Weights of a small contrastive audio-text model.
Model: 7.1M parameters, waveform 16khz input, encoder arch jasper, encoder norm batchnorm, encoder widths [128, 160, 192, 240], text encoder width 128, text encoder norm rmsnorm.
Training: adamw at rate 0.0019, 6400 steps, batches of 512.
Data: trained on simulated sounds of rotating machines with and without faults, 39062 training examples, 83.9 epochs.
Rows from block 4 of the audio encoder of a small contrastive audio-text model, named by matrix and row number. Rows with one number belong to one channel. Each number is 50 + 15 x the weight over its row's rms, rounded and kept within 0 to 99. All counts start at 0. After the name is the row's rms in percent of the matrix's.
Before each channel's rows are labels from the 100 clips, of 14848, where the channel reaches its highest value: "strongest on" is what is common among them. Only what is clearly more common there than usual is listed. The data: simulated sounds of rotating machines with and without faults. In brackets: how many of the 100.
# convs0: first width-7 conv, stride 2 (encoder.blocks.4.convs.0.weight, 192x160x7, each kernel summed), inputs 0-79
# convs1: second width-7 conv (encoder.blocks.4.convs.1.weight, 192x192x7, transposed, each kernel summed), outputs 0-95

strongest on: rattle (52); piston engine (35)
convs0.143 083:47 32 49 52 42 54 69 47 40 51 37 64 41 61 51 63 58 62 44 79 58 05 55 53 45 41 50 41 41 27 29 44 35 46 03 45 37 43 44 39 38 45 65 44 45 31 62 36 37 43 59 50 41 24 50 55 55 69 63 48 42 29 56 67 56 31 60 63 51 56 52 55 43 50 33 38 52 53 56 42
convs1.143 084:54 24 92 51 34 57 40 52 26 12 54 53 64 55 79 29 54 41 51 38 37 32 60 55 56 40 39 30 61 49 48 63 58 31 72 39 45 51 31 52 52 39 24 26 37 43 49 40 33 33 41 73 55 54 47 53 39 21 32 46 71 57 32 35 43 48 50 75 24 24 52 49 40 43 43 41 47 38 71 68 46 62 63 57 75 23 48 39 48 51 34 64 38 36 37 42

strongest on: electric motor (52); clipping (45); text has "clipped" (44)
convs0.165 099:73 68 60 58 49 29 33 37 20 62 35 54 53 23 91 45 61 32 41 28 66 35 62 49 74 58 11 79 30 50 49 74 44 40 62 59 45 39 51 45 43 45 37 44 58 23 26 61 65 34 69 75 24 31 26 54 50 44 64 63 51 60 50 37 64 54 47 61 90 48 44 60 26 52 50 49 39 67 46 61
convs1.165 095:38 44 39 60 61 53 37 41 34 13 55 80 69 33 55 52 46 46 84 62 41 09 66 57 48 52 46 43 52 77 25 46 56 49 82 62 53 55 53 39 41 60 60 55 61 48 49 44 50 55 36 54 82 69 44 27 50 58 33 41 62 40 55 57 44 59 37 45 62 64 81 43 35 45 28 46 84 31 37 61 34 12 93 55 56 68 58 53 59 42 50 22 27 64 49 43

strongest on: conveyor (35); compressor (33); clipping (27); text has "clipped" (27)
convs0.116 064:37 65 33 51 70 47 51 56 70 53 48 56 60 47 14 63 64 69 55 38 99 49 49 55 39 59 37 42 42 44 67 76 38 52 31 54 54 57 57 53 24 53 22 55 54 56 38 63 29 60 49 48 59 40 53 42 40 82 19 60 52 42 59 31 57 55 26 36 61 41 43 53 54 72 66 54 27 49 44 49
convs1.116 094:63 54 41 60 52 50 38 67 52 67 57 59 48 56 66 46 56 36 64 54 46 57 51 75 53 44 22 58 36 63 65 39 52 76 53 62 69 53 55 45 55 61 62 66 62 50 45 43 56 55 47 57 53 92 65 44 82 42 44 70 36 34 64 74 46 86 52 20 33 78 44 52 39 57 24 53 75 69 55 34 61 42 17 72 29 62 80 46 33 44 74 41 54 55 59 48

strongest on: air leak (92); piston engine (53)
convs0.134 112:31 44 53 62 48 26 64 15 14 20 42 40 31 41 30 54 68 52 49 42 40 32 23 58 61 36 56 49 32 43 28 51 52 43 34 45 39 50 16 57 70 44 60 68 41 40 46 45 53 38 68 49 55 48 46 18 54 53 41 61 58 31 44 25 61 82 45 52 58 32 86 52 64 52 50 59 19 74 45 34
convs1.134 104:51 94 59 47 57 51 55 45 72 33 62 62 40 56 41 59 61 50 83 50 54 78 39 45 51 54 50 45 50 40 48 95 69 45 42 48 51 73 58 50 29 28 36 42 33 41 35 60 66 59 58 39 39 62 53 52 45 46 79 46 55 53 46 41 40 67 43 65 41 74 57 70 45 68 36 25 59 95 49 42 50 82 33 68 60 59 42 54 68 39 52 44 52 46 39 60

strongest on: piston engine (47); conveyor (40)
convs0.72 076:51 36 41 56 36 40 23 32 66 65 33 50 53 49 35 64 38 34 35 42 62 62 43 62 34 60 45 51 49 35 48 52 32 23 55 56 88 35 52 07 44 25 35 45 51 51 74 35 13 51 25 57 56 63 40 68 49 48 40 41 27 59 53 57 45 32 64 83 09 80 38 55 56 55 53 42 67 63 50 59
convs1.72 077:61 35 58 64 41 63 43 61 37 60 70 63 49 35 36 59 46 39 50 59 65 32 51 45 78 69 46 53 70 21 47 38 47 57 47 65 43 32 36 33 30 04 71 52 52 39 80 44 49 51 69 55 33 44 54 37 49 67 42 24 46 66 59 42 34 48 69 32 75 26 42 45 93 78 67 69 13 68 53 35 67 60 27 50 49 31 47 54 51 64 50 68 85 43 68 65

strongest on: state: faulty (94); air leak (56); rattle (45); machine: turbine (42)
convs0.122 108:49 63 45 57 07 24 41 56 31 45 53 53 60 49 50 44 33 45 30 32 44 53 49 58 55 46 40 63 34 52 47 46 64 19 47 63 44 28 35 11 44 40 40 49 37 29 30 36 30 54 53 17 62 53 27 72 47 14 53 40 59 49 37 48 47 24 71 44 55 48 79 40 53 34 36 56 32 58 35 58
convs1.122 109:45 42 41 41 48 40 38 37 43 68 73 36 55 34 77 66 56 58 51 37 89 80 35 46 60 46 49 75 31 16 72 67 72 56 47 78 53 62 45 60 54 60 39 28 24 71 37 48 55 58 45 33 72 60 27 41 24 49 46 42 64 43 50 37 48 53 43 71 30 67 43 62 48 35 62 47 86 88 47 55 37 91 32 28 34 44 22 61 46 25 60 32 55 32 46 61

strongest on: air leak (67); fan (35); thin (high-pass) (31)
convs0.188 113:46 42 40 60 57 55 44 13 35 46 42 38 45 00 41 60 34 46 58 27 38 55 43 39 65 52 39 46 48 54 53 50 71 44 59 56 50 42 56 57 33 44 20 68 52 40 49 59 21 47 28 52 50 54 59 44 56 27 00 59 56 41 58 27 52 47 56 67 32 59 56 46 47 60 53 55 55 19 59 51
convs1.188 106:38 45 36 58 57 60 74 54 29 83 64 59 53 51 46 76 52 55 58 39 45 45 39 67 36 56 64 37 51 45 53 61 33 49 70 53 36 66 37 41 53 61 40 62 88 46 43 57 58 60 35 68 56 54 39 25 59 38 34 46 51 76 48 26 80 51 55 66 28 34 31 89 63 74 68 19 49 90 60 75 43 38 32 24 54 61 62 69 42 50 46 38 63 44 54 62

strongest on: rattle (63); thin (high-pass) (45); electric motor (45)
convs0.22 106:55 54 72 51 42 43 35 57 64 53 44 63 27 61 50 54 61 42 37 59 52 75 54 38 52 37 50 49 30 40 47 40 58 59 64 45 51 45 51 37 56 61 61 50 54 67 38 67 40 83 63 56 02 67 51 52 39 53 58 73 44 60 55 46 47 49 55 50 61 54 13 48 41 42 25 33 77 58 40 78
convs1.22 106:22 52 50 59 54 61 37 62 45 65 60 58 42 68 78 70 55 14 57 52 85 72 41 41 27 43 31 59 61 53 49 58 65 54 42 61 56 16 56 59 62 33 47 43 62 68 47 71 57 42 25 60 55 53 36 43 37 76 38 57 46 33 52 75 74 34 64 35 49 64 35 38 73 33 47 53 63 49 18 52 39 74 48 60 43 57 63 50 14 45 49 32 47 43 75 48

strongest on: piston engine (64); speed: slow (61)
convs0.49 053:62 52 52 41 44 58 63 39 56 38 50 78 62 42 15 74 46 42 42 59 54 55 51 29 43 60 38 49 63 73 69 74 01 40 06 46 81 25 51 46 38 34 62 44 48 25 61 59 25 83 30 44 60 43 69 60 43 64 76 56 26 63 47 72 63 33 79 43 45 45 26 42 42 46 43 56 43 18 48 53
convs1.49 108:56 43 43 78 39 66 50 55 36 45 55 16 53 49 69 53 67 27 25 40 25 50 77 70 74 67 44 49 66 66 35 41 62 57 50 55 38 58 45 23 50 31 40 61 48 25 44 54 39 42 58 46 51 69 74 44 65 78 40 70 43 64 54 30 46 70 37 47 68 44 25 51 79 57 47 48 02 56 47 55 82 59 55 48 43 53 53 33 17 52 41 42 67 06 81 54

strongest on: conveyor (46); grinding (38); muffled (low-pass) (33)
convs0.45 115:63 64 04 62 41 34 14 64 36 58 42 39 50 63 45 37 21 43 52 54 40 37 55 51 34 47 44 35 48 41 30 49 61 69 48 33 34 43 70 22 41 39 23 50 46 35 29 44 53 55 24 31 65 47 36 31 54 46 65 29 31 54 35 60 43 33 35 49 64 62 58 38 48 36 57 46 58 44 51 64
convs1.45 098:21 42 82 35 47 61 54 69 44 83 54 73 67 63 52 25 53 31 32 40 63 51 30 35 31 48 43 42 09 78 56 37 52 29 52 36 54 58 65 71 36 40 51 46 53 69 38 43 49 59 43 42 41 51 54 59 60 61 29 48 01 46 26 63 40 59 66 56 65 13 48 51 50 55 89 47 35 54 55 42 57 50 80 20 71 39 48 58 53 63 37 45 53 62 40 60

strongest on: electric motor (58); rattle (50); bearing knock (47)
convs0.56 110:28 50 36 50 55 34 51 52 67 55 29 44 44 50 43 44 43 41 56 31 56 79 22 42 59 46 37 45 51 42 61 51 48 52 50 00 36 45 61 24 43 60 54 60 51 45 41 36 67 52 46 38 50 56 23 55 44 50 55 68 43 55 54 62 48 30 52 68 40 58 34 37 32 63 54 34 29 64 36 36
convs1.56 100:31 49 51 53 52 47 72 23 71 44 54 48 78 72 54 56 45 43 43 30 46 81 57 55 42 34 31 39 56 53 35 71 33 48 41 57 60 40 52 68 38 63 64 41 67 49 36 34 45 50 54 57 53 79 34 41 76 44 32 65 47 50 85 38 47 43 43 56 50 37 63 55 50 59 38 61 34 25 33 37 76 49 79 60 31 57 51 41 55 46 47 31 60 45 28 59

strongest on: piston engine (88); speed: slow (69)
convs0.167 145:52 51 55 50 54 30 52 58 56 53 50 50 52 57 53 51 67 57 43 47 53 53 61 49 49 53 58 51 37 46 43 44 57 46 45 49 51 58 42 43 49 37 48 53 51 50 45 39 52 59 56 37 51 46 43 45 57 52 58 45 51 50 44 53 47 40 60 53 53 50 48 54 58 49 51 00 45 74 48 39
convs1.167 111:69 39 40 42 53 53 50 42 59 45 19 32 53 42 77 46 69 54 46 99 50 56 57 52 55 52 71 54 45 30 41 57 59 36 54 56 53 48 46 55 52 39 40 42 61 22 59 39 44 44 58 77 54 38 69 56 53 53 39 66 53 53 66 71 53 43 47 66 61 25 77 43 66 58 48 46 34 41 42 44 49 58 36 53 63 47 48 52 42 55 58 53 50 47 57 57

strongest on: quiet level (97); conveyor (58)
convs0.92 143:52 55 00 39 58 42 52 60 57 54 49 50 55 57 34 47 54 51 52 50 50 53 35 48 41 58 52 04 51 55 52 50 38 14 60 40 40 62 55 44 44 56 51 38 50 59 52 46 58 47 54 44 61 52 49 24 57 59 41 29 65 53 34 59 54 52 44 51 47 52 38 42 00 54 51 46 45 39 52 48
convs1.92 088:29 58 26 54 47 42 33 62 50 45 55 50 90 50 45 54 34 59 49 43 38 54 31 46 64 57 35 51 58 62 51 39 73 53 52 32 53 62 47 43 58 45 40 68 46 39 48 20 53 45 63 61 90 48 42 75 60 76 57 53 32 49 59 59 41 48 53 34 43 73 51 25 68 29 46 47 34 43 41 51 65 52 70 60 54 37 45 48 99 26 53 61 82 45 76 59

strongest on: state: faulty (100); rattle (97); electric motor (40)
convs0.154 039:45 61 30 36 57 60 50 60 67 42 45 57 37 72 39 62 28 57 50 59 84 43 38 72 36 68 39 68 53 31 54 40 47 60 27 54 51 47 48 41 50 71 77 52 72 57 70 38 37 35 37 27 27 54 56 49 69 63 68 43 34 30 75 69 48 60 41 60 16 31 58 62 47 53 22 38 56 81 41 49
convs1.154 111:56 55 44 35 39 46 64 49 55 63 62 48 48 87 28 48 52 35 57 53 67 61 42 39 65 24 35 34 60 22 75 59 48 36 37 59 39 30 08 59 45 44 24 60 45 55 48 33 52 30 36 57 62 52 59 69 44 32 38 60 56 41 58 40 43 54 54 48 53 53 34 62 20 56 55 60 38 37 69 34 50 53 43 61 67 42 46 71 27 43 79 73 52 64 33 61

strongest on: clipping (62); text has "clipped" (62); piston engine (42)
convs0.117 075:44 45 55 50 65 41 52 51 14 58 62 72 32 47 58 30 67 35 39 54 43 48 67 30 65 43 38 46 60 66 48 53 83 41 78 68 79 44 42 50 63 64 38 46 55 28 56 63 30 54 68 50 49 67 47 35 36 29 27 55 26 52 56 42 40 50 55 00 24 48 50 51 48 39 46 68 49 50 45 46
convs1.117 072:53 44 53 55 37 51 33 82 54 54 48 38 64 25 39 19 19 62 66 69 67 53 66 49 46 52 39 59 61 70 71 58 51 65 32 63 54 63 37 57 42 64 79 49 65 44 55 42 68 50 55 42 45 78 43 45 50 68 40 72 29 47 82 71 86 84 57 29 53 65 66 24 56 47 31 53 89 42 43 58 42 14 59 67 62 57 50 46 54 30 80 65 55 44 46 55

strongest on: quiet level (67); clipping (59); text has "clipped" (59); compressor (31)
convs0.186 111:34 45 34 30 62 17 64 43 61 61 26 34 67 31 72 42 38 62 37 43 62 60 41 41 22 55 51 50 50 56 49 49 38 69 42 47 36 60 67 24 65 53 55 17 67 50 71 42 36 18 26 22 55 29 51 64 58 71 43 32 34 52 48 63 51 56 68 65 30 44 13 47 40 47 54 45 55 24 46 44
convs1.186 095:60 50 51 55 60 38 29 51 62 56 53 52 47 48 46 56 52 70 33 66 38 38 37 55 35 88 44 57 48 63 55 90 56 72 58 41 43 53 54 23 57 29 43 66 53 45 55 52 50 59 53 45 67 62 75 63 48 57 36 65 72 12 35 35 49 66 39 65 08 82 90 43 53 66 53 66 41 21 57 49 48 80 69 81 44 66 79 41 59 50 74 70 62 43 57 64

strongest on: state: faulty (86); speed: slow (67); grinding (53)
convs0.53 087:74 45 19 57 70 29 33 64 22 82 19 58 44 75 06 45 18 45 46 55 51 34 34 42 41 49 36 46 43 38 34 24 50 37 72 59 41 51 51 08 54 24 42 56 51 48 27 38 32 59 55 15 80 38 39 35 52 29 33 44 30 75 56 57 59 38 37 39 67 40 52 48 42 46 59 51 34 57 34 65
convs1.53 099:45 33 66 22 63 42 53 69 44 46 38 74 66 63 39 24 54 45 41 34 58 63 18 48 37 62 55 34 45 22 76 51 49 51 80 61 41 44 58 75 53 45 41 37 39 76 51 46 45 66 76 71 52 11 30 60 50 67 20 54 34 56 46 54 31 51 35 37 61 26 73 45 61 36 70 47 32 28 68 23 65 36 72 68 84 17 53 46 52 66 58 28 50 47 42 48

strongest on: rattle (56)
convs0.6 099:21 45 54 35 27 36 58 54 35 35 09 01 54 55 47 51 33 40 38 41 34 37 46 33 26 45 46 44 32 38 37 47 50 64 41 61 46 36 55 31 50 26 32 30 54 60 55 47 29 34 44 49 33 47 59 48 38 41 55 11 40 51 43 36 39 57 23 52 40 51 58 44 57 45 45 35 43 46 65 40
convs1.6 111:30 56 40 49 43 57 37 38 40 55 42 38 61 31 38 59 52 62 30 63 63 82 28 44 57 63 52 44 32 75 64 55 52 59 19 41 44 55 48 52 43 30 65 70 46 35 61 13 36 71 46 39 54 28 67 61 56 38 69 73 44 40 17 48 39 67 47 52 50 59 57 57 47 48 77 42 35 69 54 37 49 53 65 54 46 36 48 48 54 30 60 36 59 40 58 77

strongest on: state: faulty (97); quiet level (93); air leak (81)
convs0.48 115:63 61 00 48 74 48 42 45 61 37 49 56 72 39 49 50 49 59 53 44 47 47 52 56 48 64 43 07 53 46 41 58 35 28 61 54 30 68 40 71 54 66 46 52 56 51 45 28 62 31 53 50 73 47 40 47 53 66 38 25 44 54 49 72 43 40 40 30 35 72 47 37 09 35 62 54 26 54 52 34
convs1.48 081:51 50 48 63 50 49 29 79 55 28 57 48 96 59 44 48 11 69 39 56 40 51 38 50 49 63 49 30 72 56 47 35 51 51 61 33 52 89 55 39 68 50 55 65 42 20 46 10 58 52 62 50 67 42 30 74 55 78 51 49 65 51 45 43 24 53 62 57 38 61 89 34 62 35 59 60 35 44 51 47 64 49 89 68 56 48 53 47 75 40 55 55 98 60 73 51

strongest on: piston engine (80); clipping (52); text has "clipped" (51)
convs0.3 108:39 50 52 48 42 54 55 28 71 44 23 49 55 00 43 57 56 62 69 32 38 42 46 63 55 55 29 40 37 51 48 50 33 51 37 65 69 57 70 41 17 32 53 64 54 27 42 35 26 52 35 51 69 48 29 62 51 46 34 66 44 36 42 56 46 25 40 78 44 73 63 50 45 61 57 57 43 46 48 32
convs1.3 101:33 58 45 60 56 48 71 40 74 31 69 43 64 82 45 67 52 32 46 41 50 45 32 61 50 35 20 21 50 70 68 48 13 38 37 29 56 74 48 44 43 67 63 67 60 40 72 49 46 67 09 49 33 67 21 38 51 66 27 57 35 27 33 46 59 42 55 56 30 61 48 45 43 50 16 03 27 50 39 49 57 54 53 46 66 61 64 49 39 53 34 76 43 48 57 63

strongest on: reverberation (83); text has "room" (83); text has "reverberant" (83); thin (high-pass) (45)
convs0.190 120:63 54 42 42 50 44 43 45 57 45 42 47 49 00 47 31 29 47 52 33 64 37 41 49 57 50 07 52 25 52 25 58 39 42 61 40 53 46 64 07 42 18 17 61 50 39 18 48 59 58 51 52 58 47 47 40 50 53 54 57 45 62 50 46 64 34 41 44 77 52 60 61 39 53 63 43 63 58 47 57
convs1.190 095:29 26 49 68 65 45 55 50 52 24 52 72 52 89 73 51 52 45 61 38 47 27 36 59 57 72 39 12 41 39 21 27 44 57 56 44 51 79 53 40 37 47 47 48 41 44 38 51 61 54 23 71 65 44 38 50 55 55 21 53 68 67 43 37 57 55 66 59 56 33 61 59 37 57 26 69 40 17 33 43 42 36 99 31 75 43 47 69 51 72 50 43 45 60 68 57

strongest on: rattle (48); clipping (41); text has "clipped" (41)
convs0.152 105:51 51 53 59 27 57 38 66 25 58 47 63 55 63 41 48 54 47 40 77 45 26 55 52 46 50 40 47 58 28 50 42 41 65 40 62 35 34 43 44 37 53 50 49 55 58 40 48 35 47 53 67 35 00 54 64 37 59 54 34 43 45 66 48 49 41 48 48 57 65 61 53 46 59 47 53 47 54 44 58
convs1.152 102:35 48 79 47 30 40 49 59 46 43 27 49 44 52 85 44 48 36 36 34 43 41 31 44 39 35 44 73 21 47 63 21 70 14 49 55 58 41 38 73 41 53 33 16 50 62 44 48 40 43 51 72 44 52 54 53 45 33 67 72 40 45 41 55 27 50 50 57 43 25 36 42 33 46 45 70 68 49 58 29 51 55 42 43 72 24 50 35 38 37 34 50 53 59 63 59

strongest on: reverberation (75); text has "room" (75); text has "reverberant" (75); clipping (39)
convs0.76 116:61 54 39 51 79 47 66 60 50 60 47 67 48 00 46 69 56 41 52 67 53 46 64 64 30 49 52 40 38 45 47 00 46 51 57 54 61 46 45 41 64 49 28 44 40 32 41 50 57 49 50 43 47 38 62 41 68 65 18 46 45 53 55 74 32 64 23 30 72 25 40 59 44 43 61 64 51 50 53 51
convs1.76 090:66 42 67 50 37 59 58 50 35 55 64 66 49 95 26 56 33 61 55 68 56 56 57 48 49 41 80 72 40 55 51 92 48 84 57 43 38 46 49 46 43 30 61 46 34 59 45 57 48 60 46 62 28 77 48 54 46 65 22 54 57 86 52 24 72 67 54 46 21 71 75 54 35 69 15 68 75 27 56 54 30 33 58 40 55 37 58 34 47 40 56 44 34 67 33 49

strongest on: quiet level (97); piston engine (79)
convs0.0 143:56 55 00 48 59 35 48 50 55 55 47 48 54 31 42 38 57 54 45 50 47 58 50 42 31 56 46 07 51 52 47 49 45 35 64 48 42 51 47 31 57 53 31 45 59 62 55 47 55 50 59 24 60 53 41 38 53 57 41 26 56 63 37 49 55 53 44 43 46 60 54 47 07 46 46 39 54 44 52 38
convs1.0 081:32 56 32 52 46 48 25 61 54 46 51 57 70 59 45 55 32 63 43 56 29 39 33 45 47 60 58 39 60 58 48 30 42 50 61 15 56 74 48 45 44 47 48 62 42 43 46 29 62 51 55 69 98 53 34 70 48 71 53 61 39 57 58 53 42 56 60 21 62 76 70 37 61 25 55 53 23 44 46 50 44 59 75 63 64 51 36 41 99 28 56 57 80 48 73 64

strongest on: state: faulty (92); rattle (54); electric motor (42)
convs0.153 057:44 31 47 37 45 35 73 67 57 59 36 46 48 54 47 51 43 57 44 47 49 51 55 58 47 65 51 65 32 45 88 51 44 38 39 64 00 39 59 63 49 69 34 51 60 80 41 39 61 31 52 72 40 49 49 37 39 60 65 67 42 48 54 55 32 85 24 49 32 51 37 53 35 57 46 51 15 77 49 48
convs1.153 107:42 84 56 37 57 55 40 67 43 40 27 74 49 46 36 78 57 36 67 62 40 52 48 56 52 40 51 45 65 54 62 56 53 51 64 51 38 46 68 46 27 57 30 48 12 50 33 35 19 41 53 51 72 64 42 70 58 58 62 49 50 42 52 54 33 71 30 49 57 52 61 69 37 73 35 46 56 20 60 31 07 51 54 51 47 67 50 65 33 25 69 25 36 72 37 50

strongest on: rattle (55); conveyor (44); clipping (26); text has "clipped" (26)
convs0.160 058:19 48 45 53 25 33 53 32 69 54 00 62 59 37 41 45 45 63 37 72 77 74 42 81 49 61 53 65 34 65 71 34 64 49 37 52 66 30 58 56 75 69 42 45 68 52 63 56 38 58 31 57 20 70 26 40 54 55 58 68 54 39 53 77 31 56 74 54 46 59 36 52 61 40 27 50 48 30 40 47
convs1.160 107:52 49 38 64 44 39 58 58 33 65 55 38 25 40 43 71 66 43 58 67 49 44 82 43 62 58 38 44 59 41 50 32 31 57 28 40 69 49 40 46 41 57 61 59 57 37 65 59 40 33 64 48 46 75 70 55 31 61 44 32 62 60 47 42 69 53 60 22 86 58 35 54 59 61 36 61 39 43 42 57 33 31 80 63 40 43 25 62 24 28 31 69 58 26 64 61

strongest on: reverberation (72); text has "room" (72); text has "reverberant" (72); machine: conveyor (41)
convs0.74 038:35 60 62 37 61 72 53 48 66 35 59 37 38 57 65 60 57 62 37 71 56 40 64 20 35 52 51 37 25 31 40 63 60 69 70 35 02 66 54 34 43 66 39 56 55 54 40 51 29 36 61 34 66 67 36 64 39 77 36 33 71 48 56 45 58 47 19 00 09 37 58 46 59 50 45 49 55 48 37 53
convs1.74 119:51 37 34 39 59 99 48 48 52 49 43 40 69 55 37 40 36 51 45 40 42 45 28 31 46 34 61 55 45 47 64 61 63 53 55 54 00 62 74 45 33 63 55 45 31 63 55 23 00 50 48 50 52 57 29 46 58 37 44 50 61 58 45 39 45 44 70 56 54 67 61 51 34 40 63 31 64 41 55 58 52 47 58 39 60 31 34 30 62 45 37 51 56 41 45 35

strongest on: state: faulty (93); rattle (81); turbine (38)
convs0.66 103:47 48 61 61 17 52 39 39 45 48 37 66 19 43 58 12 41 47 34 65 28 39 69 68 38 08 30 49 38 50 57 65 49 68 49 74 60 32 35 42 67 50 37 39 54 40 26 49 33 52 53 60 55 46 53 60 28 57 61 32 38 43 59 52 33 77 53 43 53 66 49 42 72 30 12 54 57 50 13 55
convs1.66 087:46 38 56 63 45 54 45 55 29 39 48 38 53 25 47 49 41 23 50 43 60 28 55 47 27 29 50 63 55 30 60 35 59 41 49 74 49 32 48 74 51 81 32 23 35 44 40 47 60 38 77 43 47 44 47 33 39 43 70 45 27 33 56 30 45 59 53 60 90 23 36 44 43 54 81 68 74 47 38 57 28 50 53 42 43 64 29 44 25 57 59 34 47 33 62 58

strongest on: speed: slow (78); air leak (46); pump (44)
convs0.118 108:77 44 39 44 56 40 43 64 57 51 25 63 68 15 39 32 30 58 44 46 38 57 46 39 65 57 42 44 53 55 53 46 62 18 78 43 46 77 53 00 32 19 39 58 38 25 47 34 53 45 56 50 64 62 26 57 61 21 51 51 36 27 62 49 46 20 40 67 59 53 54 46 32 46 38 55 51 59 51 39
convs1.118 090:15 36 35 64 48 39 39 61 48 44 37 46 47 56 43 59 46 47 56 34 48 39 26 49 57 53 19 29 60 48 40 15 22 67 43 53 53 54 50 58 50 63 46 46 47 49 60 36 60 78 30 64 46 40 33 63 35 69 30 61 47 47 42 39 46 55 47 50 33 29 65 51 55 42 39 37 20 32 28 43 39 39 67 71 62 38 60 44 58 42 67 73 63 37 93 57

strongest on: quiet level (71); bearing knock (38); muffled (low-pass) (37)
convs0.127 109:12 60 43 48 18 42 73 52 61 73 36 38 25 11 55 43 53 37 30 41 46 67 18 54 61 59 53 41 40 16 72 40 71 38 43 56 59 25 46 31 57 35 39 41 71 95 29 50 59 43 37 41 46 56 53 65 50 35 58 44 57 59 40 47 67 56 38 52 42 34 44 57 47 52 53 61 60 74 48 53
convs1.127 096:18 68 43 71 54 37 60 57 36 62 60 42 44 59 42 87 53 67 77 81 71 52 57 40 56 49 11 48 86 55 27 66 29 76 64 70 51 36 44 56 61 46 47 40 48 53 38 44 36 67 51 22 40 52 49 52 40 45 82 41 28 60 96 55 59 71 61 25 48 39 30 11 47 59 28 82 38 34 39 50 30 46 38 38 35 62 46 63 61 76 50 62 44 47 27 61

strongest on: reverberation (97); text has "room" (97); text has "reverberant" (97); machine: turbine (41)
convs0.82 113:68 32 47 38 44 47 53 41 34 56 48 47 43 10 36 46 24 47 45 59 33 39 17 52 47 40 47 60 54 66 62 10 41 55 68 34 41 69 47 28 55 26 24 16 45 50 47 54 31 44 44 60 41 10 51 44 50 46 00 27 42 56 60 57 58 68 43 36 63 50 17 63 56 59 56 50 27 34 44 49
convs1.82 100:55 42 43 48 48 65 37 33 35 60 21 55 24 68 36 59 35 63 37 48 51 21 38 50 60 51 42 58 34 50 46 68 32 65 38 51 31 00 54 45 36 56 46 52 24 83 51 32 58 79 51 58 46 59 59 50 44 49 42 66 60 52 40 40 43 57 80 60 34 54 64 48 55 67 30 61 62 58 73 36 60 48 49 29 58 53 70 44 32 12 61 53 38 61 58 39

strongest on: rattle (100); state: faulty (100); electric motor (29)
convs0.174 035:17 57 56 48 34 39 58 57 44 43 69 41 44 38 79 81 41 56 63 65 66 35 21 40 51 55 34 51 24 58 33 52 84 56 82 55 17 43 62 46 63 42 59 59 73 54 82 68 48 50 61 50 29 51 37 68 52 72 37 42 44 74 56 28 68 30 43 37 52 41 42 30 50 42 50 39 28 59 50 55
convs1.174 163:34 38 31 35 39 47 67 52 51 62 68 52 53 89 46 51 53 50 43 53 44 56 61 51 55 43 54 36 60 26 72 63 46 57 56 74 40 59 00 56 59 38 49 51 68 53 73 35 52 42 33 51 68 38 55 49 16 46 41 63 53 45 46 38 53 47 55 50 38 52 50 52 19 55 47 59 48 49 44 53 39 47 56 61 56 28 51 80 33 40 87 60 43 59 31 88

strongest on: speed: slow (89); pump (44)
convs0.99 053:42 29 39 58 61 54 37 54 57 60 48 21 45 00 56 58 61 50 48 17 60 42 62 45 38 61 07 59 27 56 49 61 27 54 31 61 32 61 26 62 47 45 46 47 58 26 14 36 51 53 35 58 35 35 48 43 55 67 52 73 45 61 74 54 64 24 60 18 54 61 50 50 51 53 66 45 51 56 31 62
convs1.99 106:42 53 32 63 96 40 54 36 31 66 64 57 34 54 54 57 45 41 57 69 63 40 72 82 60 80 48 47 61 38 46 55 67 78 56 47 34 43 59 54 64 51 24 47 54 57 44 61 50 62 24 51 75 62 51 51 58 41 41 63 51 57 37 42 52 69 60 29 45 55 46 53 67 51 27 61 60 45 57 73 30 31 52 51 17 37 67 46 51 65 42 37 47 72 73 35

strongest on: rattle (33); conveyor (31)
convs0.115 136:55 46 51 52 54 52 50 49 57 41 52 50 53 45 42 42 46 58 39 49 47 45 42 52 53 57 52 48 41 53 50 51 50 55 52 50 50 63 44 52 47 44 54 56 55 54 53 53 55 39 56 50 57 50 56 47 59 52 45 55 50 50 47 51 46 59 50 39 40 48 41 57 58 44 50 08 45 52 50 43
convs1.115 098:60 41 42 59 54 39 41 44 65 62 40 24 46 45 71 54 27 31 33 70 44 61 67 36 73 37 60 69 37 31 55 32 53 45 50 25 55 56 51 45 47 59 15 45 54 29 44 43 54 52 38 53 69 55 58 60 61 63 62 68 57 55 48 72 64 55 48 61 42 20 52 45 51 55 29 53 30 43 54 46 54 45 39 57 93 53 75 41 39 47 51 56 69 53 73 35

strongest on: state: faulty (97); bearing knock (90); thin (high-pass) (40)
convs0.139 107:47 59 44 54 00 60 32 30 27 12 75 65 44 49 53 27 58 70 46 48 22 62 50 44 37 42 59 60 44 43 58 65 57 34 42 46 36 47 58 63 58 51 61 44 55 41 65 70 58 47 35 28 60 53 57 57 03 33 53 45 51 51 55 34 70 36 49 59 37 66 69 45 53 53 54 49 27 35 61 48
convs1.139 109:19 50 51 34 43 60 74 39 49 35 74 58 65 45 43 64 40 56 44 47 59 36 63 58 58 42 68 55 12 83 40 58 41 54 76 81 45 63 62 29 74 68 60 33 53 49 61 46 53 50 48 40 59 39 48 54 71 55 56 29 49 48 39 29 76 50 88 70 41 45 44 47 29 76 46 46 71 74 55 54 27 50 48 57 36 59 71 58 59 65 56 25 22 41 20 57